Rows from block 5 of a small image classifier, named by matrix and row number. Rows with one number belong to one neuron. Each number is 128 + 32 x the weight over its row's rms, rounded and kept within 0 to 255. All counts start at 0. Numbers have three digits each.
After each neuron's rows are labels from the 100 images, of 14848, where the neuron reaches its highest value: "responds to" is what is common among them. Only what is clearly more common there than usual is listed. The data: gratings and oriented noise at many angles and scales. In brackets: how many of the 100.
# fc1: MLP up (model.blocks.5.mlp.fc1.weight, 1152x192), inputs 117-155
# fc2: MLP down (model.blocks.5.mlp.fc2.weight, 192x1152, transposed), outputs 117-155

fc1.479:136145166161111108129206097171175133096116182094176123116137105156073127122079126168084111118126110132105095148154080
fc2.479:095140140097140120148133108116097143082142170120078159144112121126111145104146251129111168097130136128148148118112140
responds to: medium (92); filtered noise (43)

fc1.630:192136127149183112108090168121053140141140142133107138149120086103087145098141086119137110147161148103141086178157095
fc2.630:119102136092082173109123130161141115151158135106090133153142084161148119105135057101117165204132115165134141130206148
responds to: coarse (87); filtered noise (37)

fc1.31:123092137153134102101223149123129110072173092159186157115136145133168155122131104137089047150109143136161139165167074
fc2.31:149079144151102156088098106175146086138134174142177166115169109133153109157151202106126192179138113150132119100133147
responds to: very fine (96); windowed patch (71); low contrast (66)

fc1.612:107150110143134125114119143134116128146074128137069119054122109145179153174114059158125147120081083113110151096058169
fc2.612:114117144109121167181115135155117121109154166129151148123088106138162085099176046172132102170180157177126110160189134
responds to: coarse (51); windowed patch (49)

fc1.219:113135137127076163152131130164161171106115126107179091105130147135163145158102082099088117147124086143073156157098100
fc2.219:071108141143107135167090100170108122124094104136072150111146045093147111084178067125140104139106093153162155142138136
responds to: coarse (100); dashes (98)

fc1.235:172137131137123098118132156106103151117118140193103143135104155117197125058127180134127152125078106120123077058134155
fc2.235:115143158112080115121168135137136156118074201151185126131101132109080123152131064097100085106125116114122140131132144
responds to: filtered noise (100); very fine (100); coloured (76)

fc1.457:102128182193129129117180146186162152115166180140125158089140126145121166159095134132112099140122122145127152141152088
fc2.457:097139135098120145075134154087111114141157146144098181112096149152126168111111231141094192118106127089113133105084100
responds to: filtered noise (49)

fc1.263:149091144065103167119134194140165131109158088109119113111178147128115152095138119149078106166137164130170175175141092
fc2.263:112132137115131089107121112196090135142146200192116151150078157087129168079133098052133095177084123120135031078123112
responds to: low contrast (76); very fine (71); windowed patch (69)

fc1.475:119088112122117113120129147091118156111117135136124139126125149140142138113151111068108135097121104159116142093131104
fc2.475:126126068106100111125171117090153151152135189162127150138108146127072111121090114154079081089170132110132144138082157
responds to: medium (57); windowed patch (46)

fc1.425:164148149133141089094131155099121147122107107180098094137088158133180138071129172137127143121101095132126090048142151
fc2.425:103129158121083112124161120114141145127081206141171101122102115115096088136134067119094113096099137123138119143126131
responds to: filtered noise (99); very fine (99)

fc1.217:090110189068132108173133127150181107090135146164102099124086095162128127132113081170115124135074112146151152126143127
fc2.217:116120119138090093123110131059158143118186157131118184160136121131128153127129133142137194064132147107101136088092175
responds to: filtered noise (50)

fc1.490:179108131125180095088105168088052166145152133118096132131126092068073148110116108135127135147144119113126106164131116
fc2.490:121138139152097201126143093158172150130162150108129153127147075166147119116174084114157121181132141161146137152169161
responds to: coarse (80); filtered noise (73)

fc1.450:135114116160128128094108191088146125159075116136158117090170071140163101165154180082139118098095138155061139106073131
fc2.450:135122151095138065077171140097128141114162164166129121172096188143121156127146228123054159153178112194149104192100128
responds to: medium (82); filtered noise (45)

fc1.125:128111167104147099086199158132135118073155070171174136127153149137170151097167111145119086173095147138206149151161032
fc2.125:116067191081074136089094111167122109170168165133165110129191118141147108098123150142137180183136151147125110124114155
responds to: very fine (72); low contrast (72); windowed patch (66)

fc1.152:130099168116126128135144136128130066093168145170111152086152150165171160094131148142070142160147153106141137141154030
fc2.152:120093157089146140109090105110116147119137164146187120136097157173127139110096212168150214147140142085126151131103101
responds to: medium (100); dashes (54); sawtooth grating (45)

fc1.47:123132162119168132101124144149172126177108130142112052122074108155158094099160124190150158151117159153136122066116117
fc2.47:140134141149128091105124109055147141121139177127168119150111098140087127109127139164088106109087142092106095144092161
responds to: filtered noise (99); coloured (75); fine (59); scale: very fine (41)

fc1.491:146099114156170053142115120120098132073133146164155133145078117085136121178114045137071147123132127073123142181111103
fc2.491:135144159089093148102148134162112128080103134138095151135111130167163151129104213173069085104157105098087084124124208
responds to: coarse (71); windowed patch (58)

fc1.563:142101198093133167143079149066189139116146165195103132140146115130171183052154195124107173185124136136124144140098081
fc2.563:174074108112088092111135135112106117119158102105194180149099165102160120090123240088156158133146103120123116149160087
responds to: medium (99); dashes (89)

fc1.465:098131162120127083187126131112086142174120078186186182138128171120124077108108155109121101125117092128111146101201107
fc2.465:139169125130110144139121103199138182201170135163083105086090119093080145138212198121146128119152111135118077187169147
responds to: low contrast (98); windowed patch (86)

fc1.460:125104105109169151119133101163111093103089109176084097105111175135152102158104095096075145177145093138093129113188197
fc2.460:045100172124151131176117147135148153097122149102140133102131100062132073194115178204174151153111150166111174068069174
responds to: medium (95); windowed patch (93)

fc1.553:178121122061130096133115088140141122076171121132113121118087120119114127125144100046128138106128117164119169181156083
fc2.553:161140154070071219186108178127084166144145110174152155156154153166131190138113073114141145212154127140111104107111133
responds to: medium (84); dashes (54)

fc1.488:175144096142111152142148145120182129164133137151094174118159086102155084152132166092098139068120155153105176139155088
fc2.488:126089147098132132188110142162075154123157172122156172111129135130116149068132000116076169173112119121161086135107149
responds to: filtered noise (61)

fc1.78:168171096161112100095127148139117194158118129165100119136113128095166110063098185154130127158077136150114072079148143
fc2.78:102106205071087145145173137124125162099069184134205125113106122107068146116149101124130032039150118120125122157116125
responds to: very fine (95); windowed patch (57); filtered noise (40)